config = dict(
    dataset='small renderings of single solids in any pose',
    levels_per_channel=8,
    arch='transformer_decoder',
    layers=6,
    head_dim=32,
    parallel_block=False,
    residual_init='none',
    beta1=0.95,
    eps=1e-08,
    lr_schedule='cosine',
    final_lr_fraction=0,
    warmup_steps=1050,
)
Rows from block 3 of a small autoregressive pixel model, named by matrix and row number. Rows with one number belong to one neuron. Each number is 128 + 32 x the weight over its row's rms, rounded and kept within 0 to 255. All counts start at 0. Numbers have three digits each.
After each neuron's rows are labels from the 100 images, of 14976, where the neuron reaches its largest size: "strongest on" is what is common among them. Only what is clearly more common there than usual is listed. The data: small renderings of single solids in any pose.
# gate: MLP gate (model.blocks.3.mlp.gate.weight, 512x128), inputs 0-127
# fc1: MLP up (model.blocks.3.mlp.fc1.weight, 512x128), inputs 0-127
# fc2: MLP down (model.blocks.3.mlp.fc2.weight, 128x512, transposed), outputs 0-127

gate.226:210186108138164086136141095128145093109152152156118117135098073118186072171115110169124128116120115130059123139130079128076093082122128120172154111113146160027054049133118103108103087125133105152187107089116129140177149111123151122164179132132094107176157103145155118114107113115143106131125163118166168132136078166136164051092117168142131131138064126167151131118131179144173124096118
fc1.226:200111133133076106124167127065144107127139157161148112129187123136121072118116082110137143164082118115133058173094061090116123076129120154163124148122128194081130114139187062146104153101083145171103134119125118145172148111153165125137136134133118156141137138136119158082143179148146123121093109161143094076136144145124068069109093092106142137187068151147160094066122083156139056132055
fc2.226:060125072167165116138183129195146164117102121127098144138147130099119094140099139126142119129148133165079120162155118129156158185131101151031140128100148093129144128081161152179183132135195125084097112111120112117120136115093162108131072167137154130166103165135163101178192113137139139116219134143080075136157125086108193133132185134119113121124150067118120173129144166100070175100089
strongest on: green

gate.192:146091158145101160109138148108114123188163166144162095106104101100066077135146153116101147142093091125170124105118139229142144126179105161148103200147154127121132145189131146117132119141151150117204103098173126118137114103139162186144210077130111074120082102142131132153084149158127141083136123128085186164092111090137170139154154144144065094116091157127153072090126110113204134093103
fc1.192:125142197093078156127124096158119160123113114132115126065149130174089159165185118191160104138131112127165053151090136141153094081132162132129128170125136149155109091128198138121076103100199192170083178189158156093143184161137119121118099073146134138147081134136163096079116062098092170124126143132145121165161122118152132194198125147152117121109113144144134109132159144149129126068174
fc2.192:141210144211137143107110185168100117132105188135114128153110138096178173154108113120121139126084136155171132097137146166191132120166151198140138156137158156110097129119105130081164121123096130112087064123166144154122136124162091116124157093198042110103122128105100227148135145139149142107131142129087084148125148167140070162119073102114128130114133109137113194133097135059084134174110
strongest on: purple; blue

gate.155:088196201117142162101174134139126164106097174225151122144162102116136098115094153109144121145129110142133106121161099139163093149138135140097142113161115141168104091092168060091072146060134134133124144060158134113142115129130150102147140113165106025151103093163129130129106091153201093150119071128185151200120164104128127086176129129133105119116189130147066136119133137089138097125162
fc1.155:117167135122152143113065131116106164105102151130157155189120084132181076072065156076204159073098129116089145101139111129104093094077158139109142095134127107127102140074178104059060163112169157165074124138162104131103120164195120127097145108129120180109147118128119112123116112108165122092173070135147163124121116133191170135079081126156171070123107115106106059137120132137119110174133
fc2.155:135128155099152155134114117103157113120118132184134063098124108127112094117080110080172125136111114129138126149151068121208114197117094077142096074182096176172110146080111061127062153094109146125106169086134138116147097120125177141113129137138099108138107122137166140126105160128143117146146000133145133189138129116091124105089121126201078127078185108130116120138124176155166101176147
strongest on: green

gate.318:204095166113172185123191143151061084150112129108159150120164168088135090130175172087119127101128093161127146156129132076116091133091153130131195079183118149097174105127134164113105154120198129093166139136132129124143050115110102179138106085129142114156088136109117069142058138133148104195113143098150094157134169154100151086112115126125118151032130122133073095151112133126168114135110
fc1.318:168109124184096138096065110168128159185097138112120139137117145118150186108198086122096087138104103053074158038137161095100100152139081110077119092109117088110106136163092110141152091112082087113097132133187170094178098087142159138116193171096134114130129146128068114147161110138142115090160108104172125181157118112136165172098137126138117153132061130164136170109130131091109116185144
fc2.318:117148126189108138171140140188196216159173160088146079147167172104159133147098111096094117107104175078118140102116110184118173144120095145127091071160096113173099090099196071151159157144102119133068105186127136133126105108108142150103138086136173113172182133115131176113125093171113089148108148136142080140149154097153098164072171121146175117126135129117148094163147115066124080129131
strongest on: metallic; sphere; egg

gate.58:158142128103144118129164102102074157170089155149168119131077147083123124129109132098122149035131120131178150112132135130182132113157155174103120114138051123138153138114124108152158078128175104143141175116116126109098124181100123149172166083200072102091080139054141150149087146215093116131128117161092151113128083156086130131111139162136137076097195103145195136122074159124089157106083
fc1.58:101129148155141106121103130136081098114096061099178121106207113165146128139113156132138126122135131156096117139173127225141017108218127133112108118155126147100114079166190174160090132130123127153126127178122125126158138133181117175122119126032165098113126135137139101155107185127097093126135150192107122160158141128121157157134092084131107123063095171100121162146119125144105148189120
fc2.58:133126071124084144151120043181124136172137159116121118124120098133072150132135191143095078113147070134134131078149151137100062139163079166105112119141111111140152168061116139179130094129132030128068092137127140064134097059155119110096097184099138132128147127096171089132138082117105137180177112121185165150078098134147111156162094114150139120116146088148131171113134105090087147114087
strongest on: brown; green

gate.85:078162140123171150123141100122126080113199119144131085129121064127094201154049071083147142136154117054140164141175131096215115081082083129175134093159102147151118148171187091128084142106090144089131175132122116147112112112128139140119084112118154163089145141129093094171109157116121120197106076155175126093118066141146153137131107093131148104139115103101159128151078138166152102169152
fc1.85:070182161118117127118138128160081143075152122189153092092084162120096148133114163136097106132177096130105087120134132146214108179185181114161076096152158135122139093105129131166091128118091165118135145154167144155186121118096151175104145145149128105125145157189135137103142130149151090140141139162158110118125113120113079175215052126108150139153153106131158195104133106175063059142173
fc2.85:191114139176123078110138138112168145170113139122202168118159138144198113136163127118109104129169153132142136139106126092066119106134081117114105152083145098128133138140129117121134113130182088161126105160125116131091100097121118149139095077113162095117118132152136119140119116085097114108102137151090083216138169143159183117132208129107041114071088129134092066132139124108238206124103
strongest on: metallic; sphere

gate.433:135080140185124156127150076154109175128062164103115150146051111098085125122157123149119152132092138124087138160135153219164108100154115160072161116119119131115142101071128122084115098178140131151177136177113113111120177179155113086169102114163124114124125185144117148146146032116133127108123067105134099158113143104101148145185111131159170102144128120167156159086117139208125163048150
fc1.433:125135105179104135086156110137128091115083172123142096114151127167044098127127125138194067124150068140162101150141167165105137103148121143160072166100133083120118112149156106138117113107146128115088126113196143108072079116111105087128076164167044144110132121159043159125149139051149169111092108136195088119124115149114142153132131067112123178134160131093138094182116100144066093130110
fc2.433:138172085124091071141158076140131156143108144129126114135136149170190082162102090181222109155166148115199124091128097162119116071106141164118142110167170095177169134125131135085108106112096132149115100079058170082167131147090136127120047154149154119168165144114148175113144118110154122115125101198106102144136116096100091115137155122128157117180120126209067162140149076098126117140124
strongest on: brown

gate.125:079128125114097156165175118146122119134160157122126147111068087123105124121121085157089144159121201112166133071146125077145142091120074149085154132127133035115086080072064143106097138127134141193152185100153134103139141160079158104092064116106117115077071141115069171129087118122172110108116179098139180123163121121142130113128077130122156151131111160170158160144089191124158106091083
fc1.125:148067094154135147142131139103115115104118120133065166176104074098121158107120180105115130117136106142089128164123118128145211142072119132072170139134118074132149113114181111126149118110121138150142175067210146095094138130064104092150095145152100066087136125080129172206159081143148161052154091089082111194134095106160159136095145118137158108128132154125076115158147119106167157135090
fc2.125:142137130173135152158129096178150144149146103102107132039142098161076114106139093164115150157118201126173112095169138110108138120157131097203085151124132119155114127096073119130117113153078214142109096151119142155078148089141145196109171130106128137113127121153138075100108145128177132080159096119162102069137154162131138166124097149147099160189137143166203201083094172159122129158172
strongest on: green; brown

gate.242:146152143125139137083167148164150138018120114086159153151133110126166158098057107097113125096123139201179180107145130153105151099117133160130150138094128144131142127147141143168185085091119089133162112086159157131138146138155140121141165180164143121114151084124180153166146177127128055113175056182105146178115079115088137087136158111122130174054117122132169165073127172150119144081097
fc1.242:103250146122129067113087146115140116126111093125180074078132164138132071128195144140131116132146102095152113136092124147104116083125155177108147132154134099118114104096133087168140187106119179150089139198155073126072121135147147156152090091104107124164085130113136099130159162125102121134167192144103153137126140108078098073114111101099209155163143122167185130166122168110138151109186
fc2.242:107239141128130068163162183086081200094121120106144096120088202098158101101145131139170157155146180112084094135131190129135101165134072145089151149156143133145123148093099153146098195154140125141152099093061150122070100066089135107134126139120055101174114159143070140102180089135146115191166114132153150131125129099127114157121139136163125142134158099111123122141127132070113145124114
strongest on: brown

gate.414:097122103208114133111226173152127197122139113175177135156152094101135146129078116068130153097109112135145149167095194138116162206142070077122137121103139101108172181156137141173139113117155124090143101114105166136180136106140191065125119132135116105146162143098125120151114135074153135180156131146126079106129176126036156168153116139144164107127109091152154088105102169139118163107108
fc1.414:191151160187196154124125149131185107121195127069133170152110102107127161139126017128162117157117167135083144165167138096106105109147121079112123087169118124153081127123126132169088098147122158165164107154151140133102067107117104137118164165120125098109175147127157121128143109115159107194054138160180101121123100153141141114157097129154115097085065135152164177133114184187118143188132
fc2.414:067110104049110148139119077157073117116091128161108089110120132130184105112159186131160137127129093153169140120135105116127094118076210123145123066086157117135092099126159111087156163117166106194098216149056131188118177130119097098107110068116157134099100093103133110176121109186101156136165123097121146115145096201112088082131109179139154116158156113152141140153163131094113140126115
strongest on: metallic; jack

gate.301:150129129181123107128151166178147138114132097143118156158047150130213204106118057145118131155109163171164125147113113100222135142118159140161152106074096103122126130126111114118145157080098095086162102120082105130144101106162100136119140137126121142171208072143186139043133138174183132118138125115154160134130082145138136142127133109137136106112165110063115109081171145163162152185169
fc1.301:135126095094078086064141094148135053090135145118143114110118130123121126133147143116192150139139080162141124131079106176161083126132097101147118069135154090097103185116054170146105149136122140114181100185129106081145129170140169105094099073136082105147102117109124144141184197193131140118090130110171125153107065148064172182128085153152111158144174123121114116157157133127094146186071
fc2.301:128105119131167148113135092158085173099105076125144107100184128131139108148105131133125182132154143129143119132114100138082160117133114112085123109100135132140113110108096151092130165153153136132153091139058089128119123106154083094146117131139222094075155119147184117112129030104185189186160089113124008077101147114144114119131136139160145173117109159196124062090142170139113163129094
strongest on: purple; pink

gate.123:142131171130086081188146127137147141201125131090099114127049127135125100175166100112084101146082083133135103131198131127118120144137116111145095181114130116170154141139142131122162175092110165168123144123152146086121144104073130122171128079139160073122055203094149112169165092075063118177114215089156126140130127157121118122141186139087073155134188131105114102142172112160145149131119
fc1.123:142137164093113139187163127118131132117108119121074101152113117164112176128157109131122075145146124146148064112112178113159135127212132120110117154104102048184121128157110126148169192136115112152074121130146117117131113124015101144146086119121158020114131167082106153110161116119144154097128215129140153148122145141162152164134153079057076182146132102161156102142153118137120155111106
fc2.123:135148151127123149118143108131112099080137108071090134154096095132148151108146143097097072196095175097202132224037163174122111141135130125083128157161099135150190117115065123110147119155124124103151110127125133186125121113126111131170181107131081106075113195115044141103092173151144149118141189170136133161144142134087074107122089131135101112100117145105115149103115155054153095138106
strongest on: purple

gate.105:159140085114126133160157096139128160144139122043100042133097094161113119131181120131097122123105121106134068127169158150128110101183143121149130226188140104116119133095129156124186100157120153161149101147101143160129147144064167039137128094140139101145148136090164113111140098105078128114137221154160146131133151152122160100112111111107102134171145130135143072132179094161094122132030
fc1.105:194192110199113134138100151135125044137132135159132117137123149138152121172176063145147133138109120137111112191121212143161167121141083151132148086198140128119105164084117119113098121088156087112152130140140166114049149153145155095130153139150125111150143174128140075159104116108178120184082086121163062134153072134149118132126038155092083134126068135175104151140117126148133087124129
fc2.105:104115080128129083160115142136142132175116143118122118105119075140204092085167131143231121111149117123167097137152101128144137085140148118135153104127118094156121125010197147090133072161166154105122124091132127175193154135105169057132121140140148150158170074176153096113038125127133124113145103119141157160149141106144128107115138150169206127161177130078113114102129141142085129129106
strongest on: purple

gate.337:131104139155216108053185062110125138103123135103122121133097133115118131134104104097130122171073125144125166137111138121156152090088111152142148160142150142131095162098132178146136115113138116124146102121135145151100137089137101135093131125000111132107159094171113142109088100117185068108133123161102127203202134167185150096157122173061131086151169183130148144147085162151147128141147
fc1.337:110114171079078127105143144135080053172163084116131157086138127199128093064133131149195120141152123197086107166113102149155085107091169124066178149115159122137150154145087185114083119130136148140136162148115120114177116141120103080116164140111147151070093107159170065165167149160052136146111171161146111124093100188144190132147132091100105151089097104091116148112129146139092121117156
fc2.337:144116126137199125130149123040112162098100158116133131156182153134164142149124106112143142158125128086098134182117145060148175083112137123197119109092171132140086077080188161127121177097083175088129094105133177187124117161140123162077138056076155077122110104126080126107149143141166170152123159125079092134106131097144070109147109122142158098145168140114150094186104173138157153136072
strongest on: striped

gate.285:124085126175098103071128122100179163134114160124137168119140142088087132102083100117080082101136104105168134094128126126156201155088162160168175098112030114134166130103072189129101075103142080133134083101105135129096107097118162093155161119132149161090167124108122099050170100131138092153106106108192177127163121125125123100101156163122166096154154098143179163095108066156175128120156
fc1.285:107183124137152122131086220125181109110146124172053121145126106130078109161110097138111145125136114056145112115171106102134159138150175105173150075070172121211134145156069035147148114133098160153123134113158127147134136056115165062098149160145130133155130134160137066102171138145099172130096165122179139124118139119085138082156147117158104115126126100120161141097117112113161158074072
fc2.285:077165148122111120175107107147059099113119124160156100128113174147100152168159195111141158140119144135126139156148140152128054092183073149079112147173081176129062114142180143166169105105093165129115123158083130135122108191130134187131119092107108116145146137135103192182118157130167111143136111123083099093143129175130151154142064142154122174157122152167052149166172189114071153156154
strongest on: metallic